Rows from block 2 of a small class-conditioned image diffusion model, named by matrix and row number. Rows with one number belong to one neuron. Each number is 128 + 24 x the weight over its row's rms, rounded and kept within 0 to 255. All counts start at 0. Numbers have three digits each. After the name is the row's rms in percent of the matrix's.
After each neuron's rows are labels from the 100 images, of 14976 (inputs lightly noised), where the neuron reaches its highest value: "lies over" is the class under the peak. Only what is clearly more common there than usual is listed. The data: rendered rooms with furniture. In brackets: how many of the 100.
# fc1: MLP up (model.blocks.2.mlp.fc1.weight, 256x128), inputs 0-127
# fc2: MLP down (model.blocks.2.mlp.fc2.weight, 128x256, transposed), outputs 0-127

fc1.36 095:144124125165119091124151104131143131116147133129152154100122120123112095087138132077096149141119135143140107115118154115126125147118129156110185134118135151122164131145110141131135159100097114157152167166068148085158090140104137127123136133145150135107077181081125146115096115141120136138137146098122122139139068130127085109118140130107131154190136175127124131179085101152140099103119
fc2.36 117:095100156105124104148109132090116183157126133120141120103123101129156145120122129160158138143103120148102120118169119150111146122131131129132098141131130128138122145141149127123080125050140130123111194136124117091097125116117104109131131110146121101134126102158171095199062117107173117116127136123078110125097137150135174136122105097141126122143131129182153140155116139092134153156115
lies over: floor (100)

fc1.245 100:172182135145135167057150177105131131143162129148056146144112151152140140082091140113135149104123138165121141139091107124126144149134128138150134096136138121093103107136108113124096111144140128094085131085096120135163127116119125131145174118126133117103099152128113153125146144131121165130100139126086113153112122144133069101128129135153148131133152086134137146096132168105113167096122
fc2.245 098:092138145125166150084118169114115142146123143096116126116140120156130138169130149156081116196157145132100112164115141117134109165122143138137126144140125121113114211050130119152129136075115130101139127119139126136131128122095109134137118145137145104128148162115131113143143101109160155132158109159192159136096156145110182122111095150119101126132103127112141133107148131175151124123121
lies over: wall (99)

fc1.32 069:136111110109165068116119134109164136150116133170134099097120099137150137113125105116114138114086090101122121131109122116131129129073123126132108147167163110113157130179136114085125107073112127092167106161111095140126115138130093118132114148135119091130071126147120140121109124142119139115169056089102146117160116134142109111114088171146107174114129145117102118110151149135093140098114
fc2.32 100:160160137139124071091085141137168124079111114132109138124133171112135126131129162140090120114132108075101119110160074136176121145139190139120144120184045133088091131103118165149087106127112136153102154152116097127130123119129142120112141130147124119116128125114096112115126128150149102113130105134155137110119108111140165141126155116123115111092103133143130117152138162098142112159108
lies over: floor (97)

fc1.33 107:148143147113128147130120138077136166132134106125120151092126122109150140184119154090133136087134129168096139156123125135130110143155127140135130160114127122112121110121141125162045114143095109128068097162120128101116142133156109095119131156119130073101139136153144116131126110104130162137124130074103140107139142142152125075123131127149097162171125123139107090137172161091118113072106
fc2.33 130:175097084106139161116167139156138115155131125105120137128138142127104100094121127095123147143150123120107112152113140165098154180120104134128148170114115145120134132109142107096146126150140107151186147102160118162174121130135106133145137146115136182090188137127122148075142150135150147111152161136150144115129171138093142129151105161094125142135074098080121152129138163144110136155112
lies over: barrel (29)

fc1.242 096:108109107134132138165113113200106159112146131144141084126105112075114120139144095087116118093108112130120170121139143124140154122148139107115127133162115140117077097104136112175122092162146152138126115106138145126078129115101122139139160130157127108089151131089115105152167151142149088128122154113111109100144117123130151121170125139083154146151120104077106150127149155186163156128129
fc2.242 100:120136137131160133148164098126129121137108172100141155135101115136147095105131118137089141121122135090125111089153098153084124136096112131103141116165142106133131169130100074129137100113158063123151125083123174125115146151141125089142122186109125100147107123091118089123169139141167146138150103093131163148146161138108127155148151135102105100126097146169096143101137104101129119136164
lies over: wall (88)

fc1.162 079:132105121133146067143140127134166153124134137141119158114071092147106089094139116096144177173080144160135115124097110163173096159115119119113175129150133123147154121111098167111167147116099089130094148139092175127165148129081124146136152154161176119139112116133131096108097138132137143112129125134091141131114108131130118101113134147117110116168132142095141110121129169113086135126124
fc2.162 110:100141127157105072124130166149142124174184114101072138142138111159145128117175111137146170100154164142087137118162133144159108151164118118107123151108176131150150140081127131141107161114072140113146144105133128104152164100124124141128145135088140110130115156135121154164126101144183080128148103121152125135145105139122158123114126114143108127147116124147146118151143137144180108089131
lies over: floor (97)

fc1.71 114:096149128164161093099117053105140131136138127102118127120123150157109176133141122148133119086082089123144127114114146130142161138114119142130153142128190121116127113144152160119134116158145113178148109110138123128122104115115151196124123120144140147108118165150160136139080187115138116101127102142136135121145113141100172107137088159139171116135142149126110132058138136124151104108134
fc2.71 123:156155155155136101149141106139173135119116132112120126152118152110077122119143059112175105107159121126138138130148139127093104125095135124125130141132136107122125109118122119099123168162121128183129134120125140132135135077111122138129146123142122130119081143109077138098145121181155112176117161132123145131163147118105109143128118137117139135169114146155179136216101089095134153087143
lies over: wall (100)

fc1.149 124:149161158097113067103143133101114127086137104080102141190104089102106177153113125164112175135168153158161135140132153117141151127082157120153155174126144119118133136166127121168149120129103115140150125136109149125127120092186129118151110110108125135115168114119140108123109113116131117139086128134111139177131139165101133126162114095114121098117112144141163106098114158136110106116122
fc2.149 112:153085117108137102141096146109101111159131129143129105125139116101131129115141181116149078093135123138075137106158126133134150096166166155121147121128195116127158131147112131112081126127129129097127092099151156151106118133148120143124151132153122101083118136120096139058101087118114116141117152142126125098112129111106142138104140126117094123163171149182149139110142110080103116152082
lies over: lamp (25)

fc1.139 101:138154146108131098152133122096145139069119143079128198117147126124202132151112148144136094147119136133103135121076139113118115163123176145130116143162150167150142121131117120138134075093122132140166157126135136108134126134131134094139068167105148100126151124126129124147098111098140125143124111133115157139155131145103152123130164103138125117078098114138129156163122150084100145161167
fc2.139 110:090147106152136134108135121144124114127106140109140104095112130124103063145131132085127143155148110159107117132110098129172117135130149147124188149165153111116097104129126137179115132121109128149088151109120095099128113056171099103140091125140108128123130110114094116139162128112123109113148118099164133142184101107095145126103073089143112107126106124131167165118110101132123161150102
lies over: floor (98)

fc1.111 116:104075100136115119126181082128095116129140129130120172132114160127183153129125132081110168179133124116147116101133174102125144168135161109093138148090151121087141123144153155139111120184195095122114116111146133144143135115160117136127107122137155134101132128161147121130108125147129085118134143122103121129111145140088149146128123123128085115052122126107161125094121141104138110109126
fc2.111 141:176129149123148108141056077095117131129113123172112137133109143136130127127128178138122101116108143117095134105120167131111154153153135120152106103088135150101092143110161087138107133145074149096134134127133157181139132134105132107142129152098110126081135098146120124087117142146107154160108114112074118131156186117148164122119158122115112130105115127121140166120150112118139079160152
lies over: floor (99)

fc1.132 107:157156111151154143151157148113099130148120126127102106125125161110129123142121160138145186068137127132104164109151137102129078139133101109131104152109114131125155077094108131092133149138128116129130161143157127118158149141096084149113147144144119152132157159141145122088119091098140124112144080112078123157127155122109122142135146057110155138147151164204124138145122138109104122149141
fc2.132 116:125150106176094116104116095104155121138135117074149093120096116147165163146116103196140114112082110151117114142141104125122136139103076146132134141137132189147126175155132151108121114112149129099115160147103156111131119146126151155120155140139074140144129190120129110137133124122104096132128130156124115099107163111119125132123169149127111144148072105084104119070120128128117108131122
lies over: wall (70)

fc1.222 152:128155123120130114068143135123144152146150132100117139141110139093160121128144153104145145143101129092100152176122155136113105066130154133109070126079157146129142117120119121098141132155148121113105137111139139071134121124110143150137144120127087133092120141163136120111065143122139164146141105156146153149138188150107122127110120124130118111092179112128161099194109125099087111141130
fc2.222 140:131145132122180167135079116137145124097119126105110149123070112137154110136111126083141115073084155112153118104120129133156100181126107144133096103130140117113113127136116123127127106116133128127123131177126135137110139093109174162125143136155105140098115124148113113162147125148148097145093092078119151075165125108123140132126185128138160117109113111170095135124191125165109121097120
lies over: wall (100)

fc1.79 084:098115159111149122189118116134121120087136078132116122117114133141125136136100139099158118079163120125134129112100161119140174133128122131116122143190101090113081102106136111120117166161144111148146076101107119156072154150117131136165156170108112116108135127123134142181178143104134116155135141123114131131161150126089163124113153130132097111100169127080122161130152145146115110144141
fc2.79 077:099137142133125133113165110102111148141106070135132140132151106149130149118101137162113102161097116154109068111108151144112116119150150079128112128099139158143120165080169129094124136136141183139127077092087126135083134146085109107111111130133097126138104106124090062122137130148172155130132134164160115157135146163099097114132133105100148166137134143114143146143166137124129128114142
lies over: wall (86)

fc1.179 093:097100147140135143144120116142091145143080142085094132176108218145147150144133142106085098083186075122096136136134129141119130105132156124121131095108097117146129127130148137110101127151129128120132113096153099133107147120138097118157137130124101130168105137127120095114154130124144138130118118094130131121121113142144150176065142097142121141094116084161106135093115100084131119135155
fc2.179 112:111097173136092077092123136101162144140130163138123122138180123112143116122130127132141189146092117121113118134133101134077138158102126109135111120159134131167107146144161140165098149073139133113120098094112128119105134121112104133116123140155130132151119132110133097170117117112148126113124114115128130136088172112148114145169111089134149194144074125119116140178125177099100151100103
lies over: floor (65)

fc1.50 102:075136111131109112190150098084135125113116150130116154165112130125119146144116126109129135171107117162146103130127101117160117128157106139124123154194076139120091101110099123109124118142115133131154123093101115125099113147112116149171137129130137153104180139118148144135136128151147186110107141126153125125127129116136183142164125106143110097139113152071149106101112103053115102142144
fc2.50 107:163116084128121090134133141114146149109102122147119130128136153095153125110127150154127108145129115119163129107167157135053139124156149123104122108098113143105151151141148110151162107118109163121112153134132113125118137102126171143109148157124136107063162113172140141135165158175182087121089103120136117084120155124125144109134153112158130140150112106155086126170170128121163099160144
lies over: floor (92)

fc1.197 097:150104086156152158099116133100137136139085130169138151157126149130150184111130102159137154131092104160123173118155115163166158128093132149136158143095093109116079120134161137124137126170119114116096105131116148104140067108139145149142117127129138108113130117111175152149168126116129138151095105121133163168129127100089130113129139139158106180111152153072110107127130134110102105121104
fc2.197 086:167154107100124115161125124123113120109129116111135081157134169159089126146109076137097122103107099110176120127123092108121135104130167171117133131113122130072157093134147114138081133153126132111093120150123132122159116124128143126102120103158119136108147117107089139108105154110090118131109121144064157141104107116105135134105108090148118152153117083177088103143173125098141095164124
lies over: window (29)

fc1.54 120:144127113145103167137146107101158135144130129145105121141152179121126077115134113126124144096141126089155120139123137106143107113155197126115115175078117153112164091129168152165127168143130115127126093123115124136133161108115134100123176143121150154116140138143084114083102152123135130115135156147052132128124107112131090122116134148149134109156111205108126106109128136122086128153125
fc2.54 126:115114127124149130093138100138129136078113131163111104119146096106128148152124186138113120147157139125142129115150127134174133152171181125147135153149148123152158144099110117173134107070148120107109082109132128136088107158116110149121124105113126111107139110122127140077131169172114131137137140131104127139114121144159223141148103147162107138118112109174148149089164106114127111148124
lies over: window (68)

fc1.234 077:127115146163114126153135103166148137119162111117147128113116125114158133151150132155150132177115147135082089166124112120106089095148104159102156077174118109115136106170114147142120180059090095132109054126140171102113110130124131126106113147112156106131148147153137145143111151117133090098128128112135154137108146136125115119137150158113110079142113132145111113103108140144135080140103
fc2.234 080:136124159152052102124131131138091112136121105110122118126122149127131101149127118085117122075160124160169115128128149104190116124130131080149107114124146128154119135137159139160131140141122144127125057127116095115118123121112124109104110062146114111144114159151152133116118115138108092077127163108118136137120131121110131101142107122124080094156080069138137079166120137123144138120097
lies over: floor (93)

fc1.200 118:169156137133081168124209119095127137161124118107108116146095133097132145174091148138108166130156094106110117117144152128181125143121136108123142148144089159129103141113128176115136126097122122103085132146152132120132129090140129142120144136112108131131158100094085117127150070118131125121099092101102135149109132152112134145112138140103124123112100091089153125092156159089088103142132
fc2.200 119:110126147154138155103155069149126168103122142159152144106170124120106109114122128119102119133112104159114132172137141141099130140154137142087102160165158101143105145136125150168121148168153117126127142145121171088121138115092139083105097121186191122111128160147126129112110141105122144099116146123134129105120091139108149118145064135107140144145164130152106155152172123152079112113139
lies over: window (42)

fc1.213 109:104183150094136038121134111137130103084133135141125110142084093156094132145114121172118168131174161112177133149125158105127134130100132153124137133182152140125111136149135140141147127153134128152156133173127142113113127114129138119083140125138143098099156130094093122124112101111127126120092135132126137158118133093121068116114146112139141116111129143101179147137111178173120132118102
fc2.213 124:121095103081125151149114097121135123121106117181114143108102107159151110120124110092143124123068156098151115173105126126152144114155116080103103145103115112106138127146162104092141115063170112146091114130175091144109107111155094137153109089130118124136155129096168145124120152125148137130133142147131104094138151116132170123117118133098137122127115114170180120111079108149124139169119
lies over: floor (95)

fc1.19 084:095111113129122123121121117120185141136127159125117086071119118118107126100139084092154104115153103156120117138119142066121135166147125134125122120157118133124148127132168100152152150103157113124141082127122139145114133110109109158174143143177094120128120132112160149175112118115131155148160151143075128120115121087150183087103112126150135093131135088125077103142101103137106111168116
fc2.19 086:131136153125127125126124147101118135102123127136119171146136145100144118137141105171112167144110112162051115120149102203088125154119133145154113141122107120123121119125145118126121128157161117174126129157116123102115107128122126130157133116095095122154142105155060077141129152082150104135078153154115157138127133129119092125164114106148157159132074154121106100112136149089130098115161
lies over: floor (99)

fc1.137 121:135106106152150095091082157128133089109138121135159113113117125117107141124173136140118140165101079143112121149131120153115157119127111128124095176090143141114138099136140112128118152150082091162157121093127140102156122123093183148141123132127147156154155156098132128132098175101136140141093132158095137124164105118114147128138143117085116135111094177133123169110186140089134128178108
fc2.137 139:186128120131142089126118125144123086161113125142084144120130119121082145136159157183127139084125116123109110127139130129138114180144157144141134161112130146111154151126138111103126130067126138097134158149107133129191106118124084151140119141083124118114151131123138139094121113120145115143146163060104158141124160112109164125111123118121141127103081149112124094159177093155112170150140
lies over: ceiling (100)

fc1.121 124:121130119122140133115160146116113134154134130143099114166105117087170140113084099140155119135151108133117124129128156137105125159149141125191168089146121110125142138120158176129131135113102104095115089152148147147144148118097099130103185149163171106124128139085137107138104107121126147179171149150154103111106124111076147146114100138090124108123085095137136147125101083158125178128113
fc2.121 115:194113107116122117166093128126138075074110129147089166160119128133101080120131127154148135133141118143087136082163110165150147150124112140114091154150124118120128092144139123156118115122141110154133117114126099064110132132147166169145119138111120136108119152093118122107129119160147075134126139161073131157150107158112103136133135106116177131139130154100139106095166119115113167120140
lies over: floor (92)

fc1.40 123:136161152140099131167087114139154120128129133113132109133115120153109159147074153128143156100119140110121127109107154081106143103172142109140111108075098122128106080141127132162133097078160151152132096136151117126140171121155108151135161120151100158157136105140170085145126118127138113142115093096132114161120134156131126123078139159163126118149184156134119133165100120111093182120146
fc2.40 111:136128132160136127150134086134101132143128140147189130126100168102119148121111138095179072111082113138113109135120146162127133097101160136110084162135131112145133139131106126114105129165113109127082089088096121130123131168084133056112138110151072133121160137157119136089109135129114163100122134161115125132131115121114120114129145127167140099147142086134114117086099141099136159092127
lies over: trophy (61)

fc1.77 104:131079133147141095105126072142153156155107114125123100154163128156107144127116109161178156131136111151090130136124194122152166084155109115132106170111151124122091093120137159160133138153108134128087093105124127119144138127124154113125134121131194111164109117112089136133140076117133118147134148140130086115104106111138148110097151121138077114109169138140119128123131164129099158167122
fc2.77 094:127168139163170102161123174124103153098134124142110123118126151145078093121127101131096108089128091151202099171136160130125121111117108123129093110116151105152139170118115125143125162136087140094134074117109133154191138166111134156113111105081153121141096136137126114094125140135123134087152122129136122128099108097094118131124084149123113126102115122113117120146134115128140179104100
lies over: floor (76)

fc1.203 107:193172140111154133129158138125101103122110164128090179121148163199145122130121131125102140089159148115106141165089130119089102128107123107151106119182132144111133087179145126109129104116163127133162147143147105131120116122149139132126127152142179138076142147123106131130160137110135155157146116147083126148134132150087138126115128094133145154144155132172135108148116152141092100141154
fc2.203 094:105089142129137140084080115114125127079110127120209123133123061118123147120137135089113136148103163148146135123149127107150133114161108127122160160119113131123118175136107142140124155127153145139132151154130133173117090098129146158110123117147191131131084131133069129171122100095073171124136099134109117151132116124133118169141123114122144149134122134105179128108093139120110113112136
lies over: wall (96)

fc1.3 101:082150113143094124137122070124148088105129125166126141121116151108101094129147091111097154052123156108155131094130105143127141067127126136152126138108099097114151091113139180080126115132133116158128116086127124106117128123070125090122142115108124104127123144152100133126103132073115093131092132117097118137099130146128130125113123134147122124148100117106134144096191149172122140129139
fc2.3 084:143150132107137148113146081122132104144132122078159123110134139140129142132128106120149103123150132109130117153118156128136128117123168121134154122122113162122151139131213106138135153143127108126081123157100134096091122132173088178138127094116136082170130142097122148104176133165147171113098154135191123108166131148127149114158145139182101122128097110115138122151137097091094141137159
lies over: window (87)